Weights of a small image classifier.
Training: normuon at rate 0.037, 10800 steps, batches of 128.
Data: trained on close-ups of made-up surfaces with and without defects, 203450 training examples, 6.8 epochs.
Rows from block 5 of a small image classifier, named by matrix and row number. Rows with one number within an expert belong to one neuron, the router's apart. Each number is 500 + 25 x the weight over its row's rms, rounded and kept within 0 to 999. All counts start at 0. Numbers have three digits each. After the name is the row's rms in percent of the matrix's.
Before each expert's rows are labels from the 100 images, of 14976, where the router gives the expert most weight on average: "colour at peak" is the nearest of a few named colours to the mean colour under the peak; "responds to" is what is common among them. Only what is clearly more common there than usual is listed. The data: close-ups of made-up surfaces with and without defects.
# router: router (model.blocks.5.mlp.router.weight, 8x256, trained with AdamW), inputs 192-255
# up: expert up (model.blocks.5.mlp.up, 8x128x256), inputs 192-255
# down: expert down (model.blocks.5.mlp.down, 8x256x128, transposed), outputs 192-255

# expert 0
colour at peak: pink
responds to: brushed metal; smear; no defect; defect: none
router.0 113:462488491463514524510500466482507513507511478553515506491457482477500507505498495473545507474461488489471477484516511472521478518494453496442470499516465515479461508492518464548524512443508454
up.0 103:507475451470529508475514476480487490484482492517538510496516525496508497464514506417535511459486545520461517514493540498529497472529494521465509526525515517556457483555443495522542488470446516
down.0 097:525482520551485521495495457459501511469503462537522504452502559490516476470491488503490507503491498560497496462477496514540512503516511446509489521538558490528532461537465495461549476483495478
up.1 090:503517465518507497511534530497500549477488502495472497499505444532515518514519493507475525497514451460499481490486525511506505498495535532521478532538519517463491505530484507512501545514459445
down.1 098:524520489502476498502461462558535481485471513493469540499486501506496491468513505532489463543515478523500481481500498523478502507521483511468503497432493481512533515523541518459508480513512519
up.2 096:512494514485494593493511484503527473541484501503502499478508514521467509488470483484516547479504487504489521488487461490520523469519549550501559519486498513507522513547491530507484487487465569
down.2 093:481493550498489496513500499486495497512484465501498484475545498499539484517526462515483494479525547484524499486534479534501532505460520470504502510511490533520497472474488516464490476547511457
up.3 083:508511508516439517512506477501449494519506513484444475516457498519522454477467537471502538496514492507467488475510457477476509482463519485466486507542516515465494480493493538528507486457519478
down.3 093:516511511496499504502522504523521524478505518497561535526468508471436492527507514476500527489468524414538488489515553496477479559485482525494462515454466515501513520512529515478460500493505483
up.4 088:539508480520439496501520488494521493532511474544519479508525490491497526478489486497482556504489481470516519471565467586510533522450506465550530516541502522523501517474509473497478481556507484
down.4 107:436505486509518512487460527463481449493545506520489508458498491453491457464489528490474463515500506525477511467522474434541501465450492492484512494464501499471494488502485505510551525489498539
up.5 089:521520467536515481531510486505523485534495513513489491491466467491509484467460520521545505507493474502494542475455498499500493519539546437514474477474521499480488484493482506518464474514492488
down.5 113:505459509494522526494512522505476491503482529488518525512542531512485482538519506407515464526496503492443499476519522468528473507442477495457519551531488544485527507509488477461506504476458486
up.6 088:517556449508498471445463535523504453465490494489507517495465503514511520475458480479531476497448507452459501528481544469504472515488534498458483506473483505489459515498495519448501512498495446
down.6 089:488489483512506523479517494550448488528550486506517467526496496462464556513499496502510509504488486549498564473493513494490505486469501490531503474499478515509579484510512518541503473476535469
up.7 110:514471556509478497473508506537533502489496489454525547517477474534542491489529541481552477472516529544563507484490515530534489518565482529519483485478468521518457487469497520494522479486468507
down.7 099:506507475513491505494482417478519499516500477505500478452517491529538526532498468512504509486533502509479480468451505515500528499490529461510517499520521501484514490518471507471525478503461511
up.8 089:498461476446476510482541481504505535498502501525490515472502500487499473458502491459527487509489451492524514533508525551497489536495520557485511517501500512532489531496423512479472507485453544
down.8 089:492482520545476494464482499498490525509482506526470545501515546447465518546540460502456473492493501485495447512513472431516501478502488505530495518492464491453524502524484519494519461494507504
up.9 097:527487472492518517537479482518486556507510489530503529518509497517483509469474509491512459523503479487452497492462525501525454547512471495528552485461521514530463540469471500532514538485498479
down.9 103:492529525497501490509452476503506498484459532500435499512558493484495493514481512501535506525477507539502494507481495500483525465531477534491515497523484516496559503502518488467473500509540475

# expert 7
colour at peak: white
responds to: tiles; no defect; defect: none
router.7 093:469493505529451503442532505514513493523516487507487530453522518469500513519516537482499533465463506505492513494516518504506519515499535517528535519536501536511503503485506471469494441476462549
up.0 098:498475485512504460515477528501513466519568486522492499535553474527534503505504513454504459476490503496507471488491504491488464542536512434539481487512520532475493484478545494510491523516526566
down.0 100:451479524489472512523481525474503529477516514499465475504471501512504468481503495523501532525508544488476515518524538466537517514506510457529468492493477494487522520516508499501505529481479512
up.1 100:520506480501448534508493476517503501529534475511535505511478481523479520507506472486471468519461476475491486532455488510520478498518494516532483495445486489497483529508465558473526519534480498
down.1 103:538478462523518536502491477482507526484475523534513512460492516538507515480487490523490517511533515483501537510519505504504520520463489488529451513553502495497533459484468541466509491467506484
up.2 113:483486446496511502545456518468475542475481486483513541502488550508476478471506454504496519476453490508488480493515545520521479492492511523542471454514490451480493501509485478438524496470531451
down.2 105:517509543482489479510531458475460494500489507469519506478528536502505539517477503520516512493512483484477515468470479464506519477485511482470513525448520505489541484518458514496487493502485467
up.3 103:499454501488496503484525495526522506509458495542444509471483504474539492486519482518536486544488487433499495505485524495489494495530550458518453474506513483508481527531464492508510489476497484
down.3 103:485503504467502511500522522514540444506507513541523487482479504528503501526486511490455480485494550492482530464500516461526508508532479495463502502506485497518458485504540507546503527461468528
up.4 121:469525528474522487516505518457489502544487506538502469472451483459530538471487492470537521480478518491491466500518543484527466542466491456476484509502473516476489480456506484494480524521558450
down.4 130:483545486519502539499474534455465504495487442558485469518485515498534481511493499448515485479526486507502522488543484492534525467448486471495566514505488497529471520510508502494513526506512508
up.5 105:523481478483475481461509481539489469509443484530493510513548539500503510518573516498511484502489510515477505511452544503496477529513517507487524489502513511516507504483471428489508484479505538
down.5 110:484509463510514496493508461508497518512518507514452532451483489492501526501450502484530515526497538472500505481547474418490538452429521507513547485511482548493529525488491470524484512515448516
up.6 103:509507521477478512477473518530528476461451524492485538498488526523502497496532480484491498509457413521461491510476512501496495466487513519528527468527497534538463515522488468469482510473513509
down.6 109:469494508514511447476522472533462531460516488535475499479525533493484526513483488481527497476460509467517482467550500477541526487465493513461517516498495449535533541538512462500496490474533507
up.7 096:540508533531482476485491465499538472512513467516465484535510527459527498472537521489514506476484477503496478479470492535492521499491523510520494508492470490532490457488501434505490483500510537
down.7 092:470487503499506489484499483453521513465448518507519511458509521509510475470475488502509511492506485492466512536518528454519472494514535477476509511508519498504527477535484508473506519536489487
up.8 100:478504477542534492523492460499491480497437504515457479518532524482500509521455512480521527492488450513504492504504523507503516516484542462470469525558440501472508500527534497471520473498529496
down.8 099:481460520462464518517501495482556493498527462519524489478459495500513522505481441480488508491488523494455500498521462501564521518437521445520512502517519473449511521449495500558510472512469481
up.9 115:514523496513505504526491491504455543541491484539458497497480494458499478476472515516479476490478509476477504501532480485448537498508466537545514517483534492524518509467524479440498472543569469
down.9 116:532506529504468505503480506492490469478491481498498486502485553496512518518506470532465495502533471524431491470512491554528513434536511508519491477490563475478488466466497497464488445511509507

# expert 5
colour at peak: green
responds to: specks
router.5 088:526492508498503553529502499450494517536458475449493456497525536485504499474530488521456479535541519510454512469486491495514496478509504497479485501541518513494525512522458501509515547518494519
up.0 096:465514548530525505494516528502478494535492480503495490513487455514522454495515468505494521506495513483443494542484484503500492520482514543490452526469491498458456541468499519499488512476504522
down.0 089:500473467494485490545482471505476498471511481472466471543513532495481465533503423466500507481477551528465520517462527486522531519489492500511521513510506527507511503486510512489509497456471477
up.1 102:534487528513495492504471481542513485518475497486540460504471464522500509482492505499499534501491476524497531483458495466561518524409519457489460510514532505514519483507525473526473493529544508
down.1 121:493461505506504534540465503432524439522484526508507495473448526477528549492480511493497511515475530507487466484525469513513486495421521463492541514507501505483520488472496482510479471462487501
up.2 105:515474542498500507502498512515567508496491485490465487526508490531494456474497520498492470481519466512487479526443510503570467525499471515487508509492488490472509511454486500497483489530521492
down.2 109:509538468492501510493506528464475513491556513492519491510493524473514511493492475499516457508471487520537473504502510540482436510544504550543507487484498506523494493460511511485505503504512500
up.3 086:481494519458536459469500484494532498483514487517489510479556510514510486503492475496540548467492518490486508498502507481550504527509498457480468506518496482483505499478494542545489555482496500
down.3 097:490528514488493494520505517502504493509512514498485505497472498523488511512462477518479509485462499436501495538488530467520471515446505572524537480481502461518528500527479474508509450487495519
up.4 106:468509514536514484554465490489503510466457465501515504461505516517513508511500509518523489541468533485441510493505534480512512492546474526459533543497531513477527527489465495519499542509508506
down.4 105:497493465499502479513478535557527549529473501461578508469474518494556511535502491536494534482480511501499468497529527480502500510508492523475516486520492504500477507474491515539483484557498542
up.5 109:489500515510510482517504530456509503513502536513507504524514511489514516528540514461532524511472498515495514488491485498504474547505496523484478521513541508513510490455485499521493514492511496
down.5 096:506509466463484489506489541530503495491502495495461497516508475469511512517534467498483509454516488511523529523456517521519509478548472523507479481524469473548504481505510538497515466499501461
up.6 090:473515521536487499472529459536510512531532495499493478484517526514523492443473503500481463483487478507492456509493466502494531504529532466527457549509481481502484491503542506523556493486526507
down.6 092:488484486479477510497472487536465520518516456522491464500514495471470518536508517482484495505473499474516468494514539493528504481465497499467531441511519443524513496486486483515442483495556482
up.7 092:527543505562445509521514516508505466472492496527497511518486491547511475514452510506509535472518497500491506483489490499475539515543548527471577524496492481481499510530525524490521487475507493
down.7 102:524508482504480516471483462504479497462567500491525503516496513495482508461476535511465523486499482511498505482452504510452502562525553511513507530510513496503500494506481498497566471537501518
up.8 103:500541483558443486523519494522458463524502501506514483481512494506470487503476524556504516540506499531529520507504489503481514528482487493557445440509504458504540437475527582520462492515508504
down.8 112:521504503506441516479518489500470456490517526494499510486510482491477531458522490572515491504479480480481528468484482457496514501511478496475489510507522499476524514504490445475459487552520523
up.9 088:518529513539528563516479490493451506524493484551471498499523471542475499506496487479519478495498490518468509512500505443499491508483476477498507493447516525471485528494466516465533543446469499
down.9 104:539556448436493503505503527486484490506487432434509498486501528469491502504500481530482489484484459511518462521501551546552477487568491488485504515508511499490472533526489472485468500526453471

# expert 6
colour at peak: brown; green
responds to: stain; circuit traces
router.6 132:505489528483449467485483484490529493472507485491525470506517480539491508523515501480479544501497508508505526477499495517517488496486511509495549493480536512485516492506506559491475455520475538
up.0 101:507531513513529515473544546496488536525504474515459486487517494480501516532511497469501522514509491514482513532526542483497458536502532499480494473479508475466457476462520524525482468519476515
down.0 094:529482542494486478499493516492532505533498492467528507463504508503461547495493459494480508488509510503455502496493499512519485509463478505577504464524530547517500488526464464497480487535504473
up.1 105:527492529494479472482480501494483536450546486481502520496472489521508517525510530492427478542474506497472479522499496501480519508497543449453499494479506464462502488500467509511516476523463517
down.1 100:501471495494509493543464507514498488512505528543468516489499499478524464526535491488467517443502491517482525535494508516510472503501473518452518467481516500520481492489494488461499530496492488
up.2 090:504491493489491480508525489499544506539527474547477514490464522484480483472483501438511552512521459490527481512526516488496508578475515477498484496485482475513471501509500495505491484515542505
down.2 097:465493519482497530498530479458513453468495491534480516510490472526511489496480504460464488507524503528527496491504489481512522511470474491522497495534502493505512543501471515481510552507498553
up.3 104:472537511455512516475474482473505506497524501491480455532492513460490504514505507502539508511528516486459488494485505514527468527575482574476506486567514495473499528516487497483498451468501539
down.3 103:499490494540503529489492526508528518513513514523503494462518463469495507485478482544496479509494558499543487491508500516511548455508497451543516493508514526512507459509530475509463552514548493
up.4 099:525480507513498468545539464488498532512551483518535477474430509467477500492492551454498532495496479484489494479515462486497512471528460496517501510508482535476483468505484503525507474510481485
down.4 096:449502481477493497483535498538530504488515510523466476510522534535512519579515499477468494508494496481485501492495495490500522501485501538499485489507483550480491493471465496489498531496492443
up.5 096:531509485534444531503472511522525525496515487563461525484476531501516484492511486489490494494451494511478482464490514505504496496529505484536513481478545508508508486482500515446520485522528478
down.5 098:523461458480493542507479476527471486493487501538521524518494540456512516492472479506486517491511512517496518476504484495484489516517505540495497473513532523506460505438503493498521502496472492
up.6 100:498502516480465481535469537532503509516503496495487485499516528545467482542519493500489476513509523490489517485519526480510459531485483540477487461452488482493500479526511462508552512492483522
down.6 096:498496521509503529469533457477533536522525513520485516529509460506487485500478510481487477452492514513503487499485511522508484497498461495475536451484504501525507488482549476535483527473538487
up.7 107:509515488539491519529453499487486471547454532504494507467469502475491484520514512506490483488505506506494453506496520504460508501526506521524519464486501460460508451507494510477531509538528498
down.7 118:489476455493504503514488474479505540483509489470487507526490493554514507502488478509503468495543430518452496498504480500471483542499490487454483476506524493429467505511460558491542526494472493
up.8 099:488542516469524478510528494448489504491481419524478475514497476498492528485491485488483518472506494510502481488494493444572484495471462516523484529436495503499479517536478536488505520488525473
down.8 092:497574496519520476495495546529476520501491471504470522464525451513494497534476509491547517510499512471510505532497487502448542509511519488478475504544466544548474490499493472499524469503516505
up.9 105:474523461484501467512469517470518495520520515476500497544478524450501511516488522498545485522558499511506515469503526483492471510529476525489522482499526501470476500525534523473518496461447532
down.9 103:469510513451487465487499498497531496497517514537483510522508505504496528476508558541506496500456497495506447475490463512517531495527480474514501496524545519529492512508527445497458515517554491